{
  "arch": "vit",
  "model": "masked image model",
  "dataset": "larger renderings of crowded toy scenes",
  "train_examples": 22605,
  "image_size": 32,
  "crop_scale_min": 1,
  "horizontal_flip": false,
  "rotation_deg": 5,
  "method": "simmim",
  "mask_ratio": 0.6,
  "loss": "l1",
  "norm": "layernorm",
  "norm_position": "pre",
  "activation": "gelu",
  "mlp_ratio": 3,
  "head_dim": 48,
  "fused_qkv": true,
  "bias": "all",
  "qk_norm": false,
  "parallel_block": false,
  "inner_norm": false,
  "patch_size": [8, 8],
  "conv_stem": false,
  "layers": 6,
  "width": 192,
  "positions": "learned",
  "init": "orthogonal",
  "residual_init": "zero_last",
  "optimizer": "muon",
  "muon_scale": "match_rms_adamw",
  "lr": 0.0051,
  "momentum": 0.95,
  "nesterov": false,
  "orthogonalizer": "polar_express",
  "adamw_lr_other_params": 0.00079,
  "steps": 26700,
  "batch_size": 64,
  "epochs": 75.6,
  "lr_schedule": "cosine",
  "final_lr_fraction": 0,
  "warmup_steps": 5340,
  "weight_decay": 0.08,
  "adamw_weight_decay_other_params": 0
}
Rows from block 3, named by matrix and row number. Rows with one number belong to one neuron. Each number is 500 + 25 x the weight over its row's rms, rounded and kept within 0 to 999. All counts start at 0. Numbers have three digits each. After the name is the row's rms in percent of the matrix's.
# fc1: MLP up (model.blocks.3.mlp.fc1.weight, 576x192), inputs 48-95
# fc2: MLP down (model.blocks.3.mlp.fc2.weight, 192x576, transposed), outputs 48-95
fc1.146 097:496524470487495491466532521486485513486509513529439478519487467556546470483507517499492508495495519510466472479513520519477504535543491485487518
fc2.146 117:521466510475486522519500498534507481507543472487508499476494535509471523572479431535481461499507477494524499487443490482481452517485483474464504
fc1.147 042:475476505513500539468503497441502491486491523508486456511504526509486491529536459520460512510527502495519542514476507502498508478541499505551537
fc2.147 052:460480510508525555485486470497588468505506528513482469532466483481470497511523488508511530506508498535507489498467523510519509510524480524508530
fc1.148 104:499502550492502492494497490464491487508489487494442521503474546478462527498476474451524502511526478481556473505504527506496498493468513523478439
fc2.148 118:497501513492500517524482489491488517523478504507526526501542465508465452507489487524474502502513492489469496449511472524496466466491463483552534
fc1.149 025:466520500490462507478538476471495478522512498517502457473481484491502519497419519466515474505509505528473492479505483482481501540482522554479472
fc2.149 031:470501514450458510459486479483526489497483543517491476496480485506514524508487494473512505493533509500496471494491518491512504525484517521480488
fc1.150 139:511476515460495496532529504534500523515475466482473490483503506493534494493507498513482493538530542557523491510515519478526500459536545488472469
fc2.150 129:518499497507457500481501465483451472469490541473534476495544481514524493484534485542507505526477487468482547506495469543506492524504506517503496
fc1.152 031:466483498510477542521555501490446452508506478516489490463499469501498515508468493493532542510506525504477456499521499512456543503505523466487471
fc2.152 033:506489485467499527495482517505512459500489533502482482502502482475484482492521527465554542517543527484499450515496521505533518473520536522466516
fc1.154 115:499501482488513503517494529446481508532462511478503487514488482493523478529510506483467511456519522470471536481503546507530509537536467476521473
fc2.154 137:470522481469538509517564496482496484461448501489523515512469519507542507526493544499532532518483534538490515470500523521511514517507504541517558
fc1.155 123:506533460488510469488464492505517477482477462500511531512451505532470503518448536477495526496487495522474560440516485441530519530485531492483503
fc2.155 119:500500520511542492464506468466520530516528500503481498553532495553488492505495491520479507519441525448505495505500477477540497472452483455430499
fc1.156 027:478495521509505491483516529469490468529504483524503463463469498482484513530460501485498502500505531510487486424555483490510500553455500509502506
fc2.156 032:486493527477484503476468524469524464488492513511490491465494448478514517517490520475491504481512507495497466482520506474502508524458508497488508
fc1.157 130:525459491486492532469488483474467504501524502484518522499478483493525525518485498520506481487511506555479508498502507508486516499499465497486530
fc2.157 118:490486535520540467503480516533496538497496509501474442486485479509519510487484546465533455523535506527507479481520538499490491487507517489502475
fc1.158 124:467537466520519489514536466519486537472490518466492518509497448494508479477530511539497475525503473504431464479513525501485513527510511485502481
fc2.158 101:534508518499500520479512497559468488493480502472489527462509498519471500486549484486535519545515504531448505496481514488513534502503487516465546
fc1.159 091:526521456504496539466483514482501447489536504464493517531495506494448513534439523519524470499525439508511521505505475522497489540459516504501469
fc2.159 077:508526482463512566502507504440490525511521535494453484524489516515527505479504516549525489537510480505526520513478507475455458508478489453508467
fc1.160 117:483488514485512499542524513487497512508494427491522485509542515453500486498492548490516521518504526496512513496508494458505470523465550498484519
fc2.160 111:516489500526505494557533513491481476484494478485476500515532528516500470479495525559503472519479507546520508480483544516469492584524530494500516
fc1.161 117:483510454493534554454514509527484511490509475498508497479457512530548490504509488513507548496503505501547509498534483547501492505519554478523487
fc2.161 132:474497477483506495523540486484524534463468506484471504471515504477503536436487514502485508501555522513520535513491465488493521503512489490464481
fc1.162 090:496495531494472473500505427493459505487510497505492496502526472505551520494487513482518523507485470454465477513490493519529534503468498532485497
fc2.162 100:526529488504486492475517521503432511497554489478558510535495473457515527423515464478533509534509524535494506478487534486470494518494552519496462
fc1.163 099:479524495498535515501510491493507457478489517509486544508506487503536513520531455500500474543475519501497480527481470474521480480479520504436547
fc2.163 105:522474529497486531508491497475552523510517481505533451500480481466507482514487476501496522490465521505484447497519504508472500486492472526518517
fc1.164 128:480487504571494549516557497489478481525511472463506497511529487463552492468513496497534478481501480497505520502496547496558522567525478493500539
fc2.164 121:537495494471460506506503529523452512473468478498503503504456554534520507526543465507457507483486507516491511514487519503532511522485462502499542
fc1.165 133:498484504529518496502465503532525515557530510552480434499508472486507461493533472574477516502527529499516523475505497582497493507500497494510498
fc2.165 147:548528517487519474474526524539543536526471471527503517508494505479511492512516504500472510458470524516445509505480486535505469508575473488518509
fc1.166 125:486495506504448488483466548488460527487524478535493465501493540510491536544526535506520504527510520507487498472496519529489553488489523515493496
fc2.166 136:494493520510497535501519509485473504471487486554508522513495518521441459508459511516509519445542485504477528503478520532466481472502489480469507
fc1.167 127:479532451523519530508495452485471456492514514474515468485498457499516520459526505498502528477492530492492535478499508484524510468538490524509483
fc2.167 146:496538539531503453537480549507527467490492501507535522477509508520521522513524473512492519493452513516469525451474481521491499513481439489511501
fc1.168 155:490548501490480458515489520538521472505489516486485491495518514526487477494488509479465493466456515510475488485460461525496499503466480501513519
fc2.168 136:511487508434529485487518487480451503478498511490447478488503517537513481530542520518486445532488505504488504494553497516483539496469491527511526
fc1.169 080:463522509507490492506487470489458483496510538512514510476496527536515492529492489519491506456514501477537455496515506537480494497496487513494485
fc2.169 068:490506489472476488517523469509525572515529488488478510469537514508492503484508511476476462485471509521530544524533510527494477475510472537481501
fc1.170 091:523510536512503499514493466484501515463504437484509491470455528517458471549495490526498532481503495480539459464485497523505517525500501519490525
fc2.170 100:473486504492476537504510524508456473465528456499452495494516530551495486530488543517509555498530512484507470502496493486514540464499528476493490
fc1.171 137:505512499523489448506495501479465513516487505527520493488512557505502500468477515515480507491494519501503477440490529525514477508502479485531444
fc2.171 134:500482465491540477507498513485474468462486518463508411468544532534488486559515552516491492510484508508498530455515477491516512470470494510513491
fc1.172 104:466478512483534514424479487482466519533478509489485496441533494538483517477498538503478526509504517482477500515493523486481535537492472497505458
fc2.172 108:488494483503499518462472504497523495533507478511513503475475475508480517482438491488523484503508484499499469511535429503473499511540511490496538
fc1.173 071:494457499536523519519469493511521505518478498497560488550487533503536508516497512518537517535508493471464530492494454497482535538509525525509523
fc2.173 067:537487446501506491509508497473486500477513498498479506501490517507519462512519475534509516501489493543439502471501496478534492496513513507523470
fc1.174 029:491509482551507468510485480486496478505476494504498512446459536469488507480489513475577478487506440474511502508475526521497481487476560520528512
fc2.174 035:507526479546522529498497497484521476511471512513521522458492540463523517516510488495534494493498484459515478558486538505506493487523531511533492
fc1.175 132:529527523532513560471505535473477479491507472483517494488504519470527494497519494469542467499520513509492480477546497507531483525539488497522494
fc2.175 136:509496522485527456507475562528484497482487519511518473466458518500466537551510479494528512492494497501461482519501482508554518501502476502546496
fc1.176 121:484522460486510506514479506477538467486544517524499479541503521503520473545483546488498501518462476537484541493504524468504498531527492463490531
fc2.176 112:517488489493477484489474497503529502525490489505499525522489504540527489489492475504443523534523479534475505460481513503497502481509496511513537
fc1.177 060:507503482518531508527529446471464500496479514485494495483491489524496459487461501473486493466494490514500508520526515534496501496474514486539516
fc2.177 059:507518471540514541468506431482528486496499504509459523496457502478525473499522529472509459484477509520503533517567527488501489491527497463493487
fc1.178 037:477491478473450473510501484461475488513523471482446462519485477496478506518496486517475487481508493506502465488487501504512484523465523516526525
fc2.178 039:505488465443463499505492461445526475502487501425454494536477451449460488496502515500518518478513536528538435531495508491502515501521516495507500
fc1.179 132:477490537520477521494469529488480526498461508531481520452513488508485494539499442489521470539451489496489471507531488571450495529476504482496491
fc2.179 151:507466525473510515511483505506470506533470494486457473527466457513487499504527514526535461491529489503479510477517532485533534526500530519520496
fc1.181 030:521487490508506501499486501493490491511528483477481470505505513475489528523514508538519499479522498507464485484492501492491499510506509498507547
fc2.181 032:505487507497516534499484507508551496475517537504500478508474485472468493506525497520493513468503499486476492504444516520499488492517520551515537
fc1.182 057:513522438493460468521495520472495502466557507489479527491463481506501543503502482499476551505572507491504491509549487526498472508464515485460534
fc2.182 053:505513514487488504502473513530503532481519492481486492472449502512507508496514486527504489551522505496491516491522489492556489495481502525504503
fc1.183 036:507504478537488504512529527506427482501481523502449521449494550506522521522527505459492468521509497504473517515510532537533485528484521549517507
fc2.183 038:504488482489496516524492556512516480467492515513468498474488517484532532523558554471510478529479502474538473492531539521531482507517517510467512
fc1.184 132:545491534479456485555551500491480527473493509473502493489550491482485483529507491496466535473485458492508499479490529476531500483497504491491476
fc2.184 142:486508513511518499470525525512515449480477461502522524493467476553483502497458536531488512530531462505527470503472473535525488530518526522495530
fc1.185 121:499514505504541505526540494464539533488496486472537459479500526558517496514501482491497524505507522447498503533523557505494468523516493495534521
fc2.185 134:445476489550470520483496481513512525528520506503496520510497523503489513541471498461459475469498506507521490470483463514506439516497452498499491
fc1.186 145:506512507499511486460503477531495463493495478471505503523490523525530470482526477499499529530499529497513509514560461512559492499490501481523491
fc2.186 124:505527464476530470531493521500500566477460523474513482493549520515459531519514477510546517469526474448477490484487442505495489526552507519504486
fc1.187 029:487502484510513509474483474459479478471476541443494487456473533507465492527509463522478503495505504535485498489508533501530483516530511526514561
fc2.187 029:500510475482526541479509481503555471487475545453484503513464519468443510514537490539489530476503485509505468502495544492515470491515488512496496
fc1.188 159:495495517530503505477489489525493474509525487488493470469502463533470479475498521474472496498539496496452559561540484535492480499525518510539460
fc2.188 139:452436508496474536443492474518512465482470497502512517503515489510480535473536473498531554511480494497534491507488469501462483510498528481481532
fc1.189 046:475520509503475490522506473504503466526528450503518536476458521491519494473493493479491499539525493515492489469503492524458508536477514550476517
fc2.189 046:463467482496448494478490444458506531500495512539537503510516513511568486480532522510536481514484520504481488482520544462524502514503525519502502
fc1.190 104:467532523468496471463545494482469505505481516527492486489514523520457492516490487471470480503445494489490514468532456507546508507530525525564506
fc2.190 120:468491476508491460480492520506502516467522459519465479526488498564497473548496504503482489465498489505518501483498492511501503502468441495484498
fc1.191 038:489521517496521502497508477489483465508521509463515489469483524472475551503486520481526520515482491488518514539538518558497539546527499488498527
fc2.191 044:505520500477556521473503463519484483511496518471513463535531521478455522489513507505489519493460491496527507556534543542504496504535454496503498
fc1.192 035:480466516527480486500489528517465496518503522525509514474499510489486535471498508474520492518504472525533464556475504510507490508494504507501535
fc2.192 051:496483504502505499488491521542492484539497509494479489530528516483455543477524474507530491478477514504511519534511519509529481483519461486488520
fc1.193 109:501475504532466509501480504487505515488523500544479504492507482483459464483496504487502524492527476531495524515497481476509461525440507518525511
fc2.193 132:514498526487458480502515498516474519494528462493485548508491498525481453452483481508512479516549510509497514527498488500533461535510501466492476
fc1.194 115:507523521446500499511501490505483528518499493468519518492535533471503483516532502444476469509527485528460484436464502503464553524470517521529520
fc2.194 121:479508530476494500484482510510429494502526473506441468508505549580530474517505537451474530461518517513476510503502533484489510476500488472495526
fc1.195 107:507504479532518507491510449473531496455496539543505516494531473454505537477479484461514513514495469467475466500537482511513492486501495519505520
fc2.195 111:569504509529522493505498505489462491501512552523483469522530472485518498464541487520491477549498477512519501495537484500495511461512527513503490
fc1.196 127:498511490472454482490523424503478513475515500508507490435517515503484504502494484508506468519490484517504453455529496508519462486520518510506500
fc2.196 150:497486501512535474511542491530477448458506498494524485488483506469536516559465554519514541505504515506467475475511511462474471502508505537468486
fc1.197 099:436507496496489512483514487548492480472457467502518478482503492503519503487507534500479431511480530549521516482508480477493481541516553513456504
fc2.197 093:498522521515481495490482506522477480449529500484498486486525494536534526449507545511514497485493485502513530526504529511494464544493518496477511
fc1.198 122:506482485512525498494534484475510449518471523520492481508523507507525483480478551512501494540479507492507446505494479486473490506521501515528500
fc2.198 127:553489501468480498490507510476488517505519574499487500517501456461523515488483495499519520531497500552527496508500520523478470474478568500495511
fc1.200 114:504497485527507522492508474478464536479490480482521500498559518497490509514501530506529504501488507491469502515457495530534498505476486518511447
fc2.200 115:502528518497447502438514463543523513505543482443527501526470440478473477528492481519511508512486538502513526495498512524452463479504501461514515
fc1.202 124:535485495526498493476532535526474457520494519522523486516533526470547508501503468523481480518504497471568479499544479501506433531479540542484464
fc2.202 132:458444538481532518521455477475513511518516510523488524475518502490474511481485489519498501509493474508514474562514559471456533508516508497498506
fc1.203 108:477541458488521440510491459487584480533497531505507491550489511488509524474529546506500528530509507509498564475495505511502493496528506505489510
fc2.203 126:500510487503477524489492503503490515519510519552505510539532487484469539517504514498473480525468497538529537509504479538504488461477541467477520
fc1.204 076:466476480493530452480468567479488488533514527460497528451506525479458525519525461518487517546539499475476474500527481505501500530510489501521475
fc2.204 065:490510491482543518487485567522531508495455485468494438495488534488519497476486481511499531549499519503502508496517515544503515504510505466533498
fc1.205 098:494546482508475483490479507493518467512523503510511485495494480523494426460498491479501515458499506534512445485457536553496537500472461495448499
fc2.205 088:539529497498504488484523481509460530497504498506486486491501500510481466522509511525488494516481490516492531492496493502498536511497512518459510